A small CTC image transcriber, trained from scratch.
Model: 8.67M parameters, 64-pixel images, arch swin, norm rmsnorm, activation gelu, moe top_k, num experts 64, patch size [4, 4], widths [64].
Training: muon at rate 0.0021, 3600 steps, batches of 48.
Rows from block 6, named by matrix and row number. Rows with one number belong to one attention dimension. Each number is 200 + 20 x the weight over the matrix's rms, rounded and kept within 0 to 999. All counts start at 0.
# q: window attention query, key and value (stacked) (model.blocks.6.attn.qkv.weight, 144x64, the q third), inputs 0-63
# k: window attention query, key and value (stacked) (model.blocks.6.attn.qkv.weight, 144x64, the k third), inputs 0-63
q.0,189,186,190,171,219,183,180,173,186,181,189,196,178,210,169,229,222,225,228,180,196,153,240,214,184,186,196,207,195,164,169,210,220,220,175,165,193,177,165,212,220,189,194,227,194,182,218,214,213,194,187,192,174,189,153,186,177,226,210,206,210,191,174,197
k.0,208,214,214,221,212,199,174,219,213,240,200,221,207,197,211,196,165,209,223,192,193,209,205,173,204,208,226,179,198,239,187,187,179,223,192,183,199,201,208,168,213,230,194,194,226,195,190,204,217,220,179,211,177,196,238,195,175,203,224,196,192,180,207,196
q.1,212,163,193,208,230,206,205,222,242,196,190,214,228,189,224,217,188,206,195,200,206,190,225,201,192,220,199,236,174,243,219,213,171,173,183,224,195,198,178,204,175,189,205,198,196,220,182,199,207,166,180,183,237,192,232,183,240,198,189,218,223,206,184,179
k.1,206,209,176,169,210,175,211,189,193,193,226,217,211,211,231,183,184,216,198,202,194,205,194,186,189,203,181,195,237,215,211,178,197,216,168,207,205,214,166,221,195,206,185,227,218,225,193,242,221,217,226,191,164,194,191,154,254,225,223,176,161,195,210,206
q.2,202,230,229,191,173,222,203,162,197,189,213,177,220,231,206,171,203,213,207,214,187,218,200,213,214,161,176,186,194,203,210,209,169,210,191,182,212,204,200,197,225,237,216,176,211,196,174,223,214,187,185,178,202,214,223,181,182,195,211,203,213,190,223,173
k.2,203,225,222,236,183,177,186,198,206,194,212,228,207,212,232,195,191,186,217,180,246,237,219,200,207,194,236,193,192,189,246,202,168,218,191,181,193,173,224,200,199,237,211,206,242,204,222,206,182,229,200,186,226,177,210,173,198,216,199,211,198,203,214,187
q.3,175,227,166,216,170,184,196,213,238,209,208,199,194,203,234,260,178,209,217,185,197,198,194,174,207,160,235,187,213,202,207,208,198,205,172,190,184,218,161,169,224,191,216,217,210,226,200,207,192,226,159,196,235,210,223,223,212,188,203,203,204,210,204,167
k.3,200,208,153,227,203,249,175,197,210,199,212,200,176,193,175,170,174,158,175,226,191,180,152,241,209,193,181,170,193,211,211,178,209,175,206,147,231,215,204,215,244,173,207,218,237,188,195,184,183,201,193,206,186,224,233,210,183,189,213,187,209,189,201,210
q.4,179,182,196,199,197,203,166,159,198,222,207,178,187,206,222,183,187,185,251,181,173,217,202,204,203,193,202,164,215,201,202,221,198,220,201,187,172,192,178,213,205,194,192,194,201,218,186,227,200,181,191,204,173,185,155,193,202,209,186,204,188,188,236,186
k.4,227,196,191,201,169,190,179,173,185,190,168,210,181,189,157,220,207,176,208,174,178,207,224,203,183,190,218,200,217,157,188,197,207,184,226,177,208,192,167,178,197,166,224,188,214,210,231,198,173,148,202,191,214,207,212,178,190,201,174,179,236,210,208,175
q.5,214,195,184,189,194,195,209,196,189,203,171,207,222,191,193,217,241,208,206,185,192,202,213,203,177,199,172,192,212,208,189,189,209,188,187,216,216,205,189,205,190,204,180,213,198,192,223,208,207,173,201,213,199,193,186,189,208,187,196,193,207,195,202,221
k.5,215,178,190,214,228,214,167,179,194,216,196,207,192,178,161,202,202,192,170,197,216,194,195,211,194,207,193,166,188,213,197,179,230,179,190,183,198,197,194,197,222,181,198,202,207,188,224,219,194,194,188,187,200,220,189,241,185,183,208,227,216,186,177,187
q.6,220,213,181,213,210,208,219,243,193,194,192,211,171,170,199,178,223,160,217,177,230,227,195,185,193,197,208,208,208,162,192,216,173,195,210,225,194,196,191,236,227,230,218,179,243,187,211,201,202,201,196,243,191,171,217,213,213,196,215,207,220,200,201,211
k.6,233,188,191,211,210,216,186,217,195,198,192,177,211,230,213,180,218,217,204,212,198,216,178,184,205,222,185,200,208,224,168,195,178,157,187,260,225,181,210,183,177,230,204,168,218,189,199,203,232,214,204,217,203,167,189,201,185,199,213,213,184,183,198,188
q.7,214,187,195,199,218,212,211,209,193,171,204,193,232,177,214,172,199,234,221,182,229,196,197,205,188,212,149,247,229,218,168,229,155,180,195,229,184,151,195,182,175,209,232,187,203,188,147,197,195,213,181,207,229,204,221,212,169,235,186,174,193,190,205,204
k.7,206,257,223,176,211,191,201,229,190,184,234,181,221,222,262,219,182,195,178,205,211,202,189,159,206,227,163,219,187,227,171,222,166,219,200,229,198,207,226,171,176,198,191,218,214,208,203,195,213,225,224,170,232,194,203,175,220,223,198,187,183,172,161,184
q.8,205,201,221,198,188,171,201,183,172,190,213,180,193,211,181,194,227,187,212,181,208,236,216,237,171,168,167,181,172,162,222,223,255,196,225,201,231,235,206,195,198,156,210,226,208,187,224,177,174,192,201,211,204,193,198,174,176,178,221,252,214,211,189,152
k.8,232,170,188,199,210,215,212,206,200,202,189,219,201,174,201,197,238,176,214,177,234,201,226,201,194,203,195,183,197,176,201,167,235,164,228,168,209,200,175,220,203,177,209,208,164,185,220,192,207,185,228,215,203,186,186,219,197,203,212,236,202,186,143,182
q.9,188,218,215,162,189,217,206,171,204,192,216,211,193,212,186,232,180,220,236,205,202,206,202,169,182,178,214,181,212,179,201,195,204,224,196,207,223,186,201,206,224,190,232,186,161,219,194,196,192,217,182,187,205,186,242,167,207,195,191,207,157,183,196,211
k.9,200,225,204,197,202,193,196,196,204,213,216,201,193,202,220,216,202,201,198,213,215,177,184,189,195,192,201,190,209,233,178,229,171,217,188,207,207,192,244,195,209,219,183,199,208,193,186,208,206,190,209,204,224,201,236,176,199,177,202,220,157,207,214,222
q.10,171,210,192,190,205,190,200,210,187,195,174,195,189,212,182,200,209,210,237,180,179,200,226,174,185,174,196,207,222,191,187,175,178,186,201,164,217,162,212,176,190,189,163,220,189,183,193,194,173,212,189,203,222,228,203,223,212,189,244,193,228,206,197,207
k.10,165,179,218,210,212,194,183,190,190,194,244,219,208,198,196,198,184,200,201,203,204,202,194,199,182,207,188,168,182,218,218,198,206,172,225,189,177,185,232,191,184,186,186,212,197,200,212,233,191,199,239,230,213,202,200,200,199,206,213,155,185,220,183,185
q.11,198,206,216,204,219,203,191,239,190,218,175,189,213,185,205,190,200,222,158,204,174,191,166,193,193,213,194,225,187,214,182,196,194,205,194,174,178,175,214,189,197,225,173,188,191,161,190,204,225,178,192,178,200,224,183,221,186,212,186,155,218,190,192,220
k.11,175,200,222,173,222,205,210,186,175,206,207,215,207,185,186,210,182,233,192,212,198,227,173,232,205,178,234,212,166,224,187,184,197,211,177,191,162,223,218,175,193,206,188,215,213,195,206,196,180,241,157,181,186,232,188,220,163,202,213,189,215,178,195,206
q.12,210,181,182,175,187,180,212,205,201,205,188,187,240,217,220,217,219,206,210,198,206,200,189,223,210,177,211,197,196,202,200,144,205,177,203,207,199,182,196,207,211,185,206,163,186,198,211,189,215,204,223,204,200,206,192,228,218,205,207,191,226,181,154,177
k.12,190,158,216,231,180,174,216,208,176,177,169,210,203,191,179,208,200,198,214,203,220,189,207,216,199,191,201,175,179,173,188,220,251,167,212,182,205,210,158,243,220,171,195,218,186,214,194,169,205,185,220,211,220,204,220,204,227,196,168,191,221,202,190,191
q.13,198,213,216,181,232,224,221,184,202,203,222,206,188,191,175,207,172,245,183,226,198,196,213,186,205,202,145,212,223,231,185,191,216,202,184,212,187,183,233,157,185,230,163,189,209,208,148,221,225,215,207,176,221,191,194,239,196,177,212,186,206,202,215,189
k.13,210,233,222,163,216,181,183,175,184,225,206,207,186,184,209,216,183,226,173,240,217,216,214,199,193,183,175,236,186,261,210,204,223,224,170,204,175,212,203,194,203,184,174,225,198,189,173,205,188,222,210,204,236,180,200,184,210,215,198,181,191,151,173,188
q.14,196,209,206,214,172,190,191,169,175,210,174,189,197,192,188,220,202,188,169,193,197,200,213,238,197,187,193,177,186,167,186,212,234,178,215,155,196,220,177,200,198,162,187,187,186,215,229,212,191,221,183,215,188,198,161,222,216,202,157,224,228,219,243,219
k.14,208,178,188,174,204,188,212,186,185,221,173,226,201,213,176,203,196,190,200,194,180,198,188,209,186,200,210,206,185,199,207,200,198,228,194,189,210,202,181,204,186,158,206,208,200,192,227,190,195,226,190,180,222,238,200,219,168,206,173,201,201,217,223,231
q.15,192,182,178,236,192,203,200,192,199,173,232,211,216,213,188,227,213,196,240,188,197,242,213,229,182,187,197,190,213,175,191,201,214,183,176,205,223,193,203,201,190,178,233,176,195,206,200,196,160,208,201,215,200,206,210,200,191,215,198,238,210,190,193,170
k.15,165,171,170,211,196,188,187,200,192,199,222,184,179,211,210,195,193,179,203,191,214,198,191,196,214,207,168,165,200,203,176,215,239,198,204,196,214,182,187,208,203,196,212,184,189,192,200,209,215,181,248,210,214,181,203,198,221,186,206,187,183,178,205,177
q.16,168,202,201,217,203,180,186,221,191,220,190,186,185,212,218,192,225,166,200,188,178,189,208,207,182,202,198,197,180,195,210,226,211,201,203,165,207,194,176,205,181,184,159,193,183,188,200,202,211,219,191,183,190,218,166,252,194,226,193,200,215,222,212,190
k.16,196,177,181,179,200,168,193,182,169,213,183,207,205,199,170,214,212,192,190,200,181,204,213,222,188,188,217,197,197,187,215,187,214,181,208,177,223,208,184,212,188,163,177,208,202,213,217,191,202,216,178,196,226,226,172,228,170,223,194,167,226,199,178,194
q.17,164,211,220,193,218,185,177,216,191,220,214,170,180,178,191,197,234,227,183,193,216,172,201,233,196,194,186,218,206,220,190,238,247,230,183,196,173,170,191,229,231,187,164,218,177,187,206,183,208,254,169,180,170,190,128,231,240,192,185,209,149,204,160,197
k.17,205,197,215,201,199,162,212,214,212,217,186,192,218,199,197,169,200,175,217,226,189,224,226,167,165,198,223,213,177,207,214,259,189,219,221,189,170,203,216,177,197,210,200,202,193,206,198,180,211,167,178,213,193,183,208,193,196,214,186,201,187,209,199,192
q.18,202,162,206,222,186,205,223,221,230,209,189,210,232,191,207,210,219,168,214,192,224,196,195,196,174,223,192,239,175,225,176,190,194,237,155,210,204,188,195,184,214,198,225,216,205,190,209,218,207,182,191,157,212,207,180,184,178,198,180,202,198,187,208,205
k.18,262,183,187,219,184,216,211,178,194,207,199,195,199,210,175,187,214,191,213,193,228,179,208,207,162,192,203,171,210,191,204,185,220,224,206,203,219,246,197,186,233,213,233,246,230,219,216,173,191,188,211,203,192,236,199,207,180,209,193,229,231,185,224,226
q.19,192,205,222,192,218,186,204,239,227,191,236,202,214,185,214,188,190,226,199,191,212,182,186,191,233,228,187,213,174,207,206,189,228,211,196,175,171,179,194,225,217,194,216,202,199,182,242,240,218,182,210,178,185,215,175,208,192,209,182,173,212,205,169,174
k.19,166,207,219,199,217,183,214,219,209,176,219,204,211,202,190,174,202,227,211,194,197,195,193,192,197,228,196,241,202,193,183,210,181,190,204,210,195,172,184,190,203,223,203,200,228,169,186,208,204,186,153,195,206,208,216,206,204,220,178,183,203,168,187,212
q.20,196,188,214,199,207,223,190,175,204,201,237,201,182,207,180,222,185,185,197,210,221,184,219,213,174,196,182,210,161,160,172,209,207,200,227,171,202,189,227,216,243,155,211,189,196,189,217,213,190,154,148,176,188,229,215,229,187,195,187,245,205,204,209,215
k.20,198,186,199,170,194,170,202,228,193,209,219,195,202,218,192,211,201,214,227,177,184,208,214,203,211,182,191,201,191,214,207,187,195,207,167,201,193,201,226,206,201,196,202,204,217,208,197,171,247,204,221,226,209,250,231,203,225,213,171,192,168,184,194,219
q.21,182,236,201,210,242,188,172,209,172,198,250,176,194,223,171,187,221,209,189,206,175,202,174,190,167,163,233,217,188,197,230,195,207,213,211,229,222,212,211,179,201,210,224,231,238,209,189,201,208,153,173,146,215,205,200,171,200,200,226,216,200,209,190,201
k.21,170,173,227,187,219,220,184,193,214,192,194,179,204,198,195,223,230,163,211,196,237,225,219,222,185,185,245,199,180,184,222,178,219,158,192,183,223,212,192,164,187,188,205,202,182,240,245,188,161,229,204,240,166,211,219,194,203,180,215,249,212,215,184,218
q.22,202,206,236,199,191,243,207,249,227,186,190,191,169,196,220,192,168,202,229,213,216,210,221,198,198,229,210,196,190,225,239,216,192,213,202,150,206,219,195,213,231,225,199,156,215,196,177,215,213,199,191,157,191,178,223,226,176,178,237,201,209,202,221,192
k.22,200,198,182,159,193,159,192,170,182,207,220,209,184,183,193,189,225,207,202,208,196,203,205,217,201,200,171,188,212,208,207,210,243,214,167,191,189,165,231,233,223,214,204,210,201,185,179,198,208,199,159,216,223,217,184,202,166,209,205,197,169,175,203,185
q.23,188,204,204,204,187,175,231,206,208,228,208,195,201,215,230,204,216,218,200,210,209,206,181,168,230,180,175,167,200,236,225,199,185,212,216,224,170,172,214,203,204,213,181,208,194,201,163,180,202,218,209,193,219,206,204,175,219,189,210,194,190,199,178,208
k.23,204,195,202,239,197,214,208,212,223,166,195,210,189,192,197,225,200,185,185,211,200,176,214,202,198,196,170,214,197,183,206,230,207,168,213,203,184,207,188,206,222,190,205,215,199,190,202,175,189,165,208,180,218,206,218,219,205,210,185,212,222,191,178,201
q.24,196,210,182,146,186,220,232,221,192,190,189,211,185,206,176,205,193,196,200,206,235,208,196,176,196,190,180,195,204,213,198,202,231,209,187,206,190,206,197,213,192,225,222,169,195,194,221,194,211,214,206,198,229,157,195,191,190,222,198,185,135,223,198,179
k.24,219,176,187,194,193,217,161,200,225,193,185,197,175,172,219,197,222,169,184,205,241,201,211,203,219,183,217,172,177,209,176,197,215,189,232,201,205,180,210,237,186,173,223,207,164,184,193,182,194,205,166,222,218,174,228,216,172,222,199,193,187,199,146,180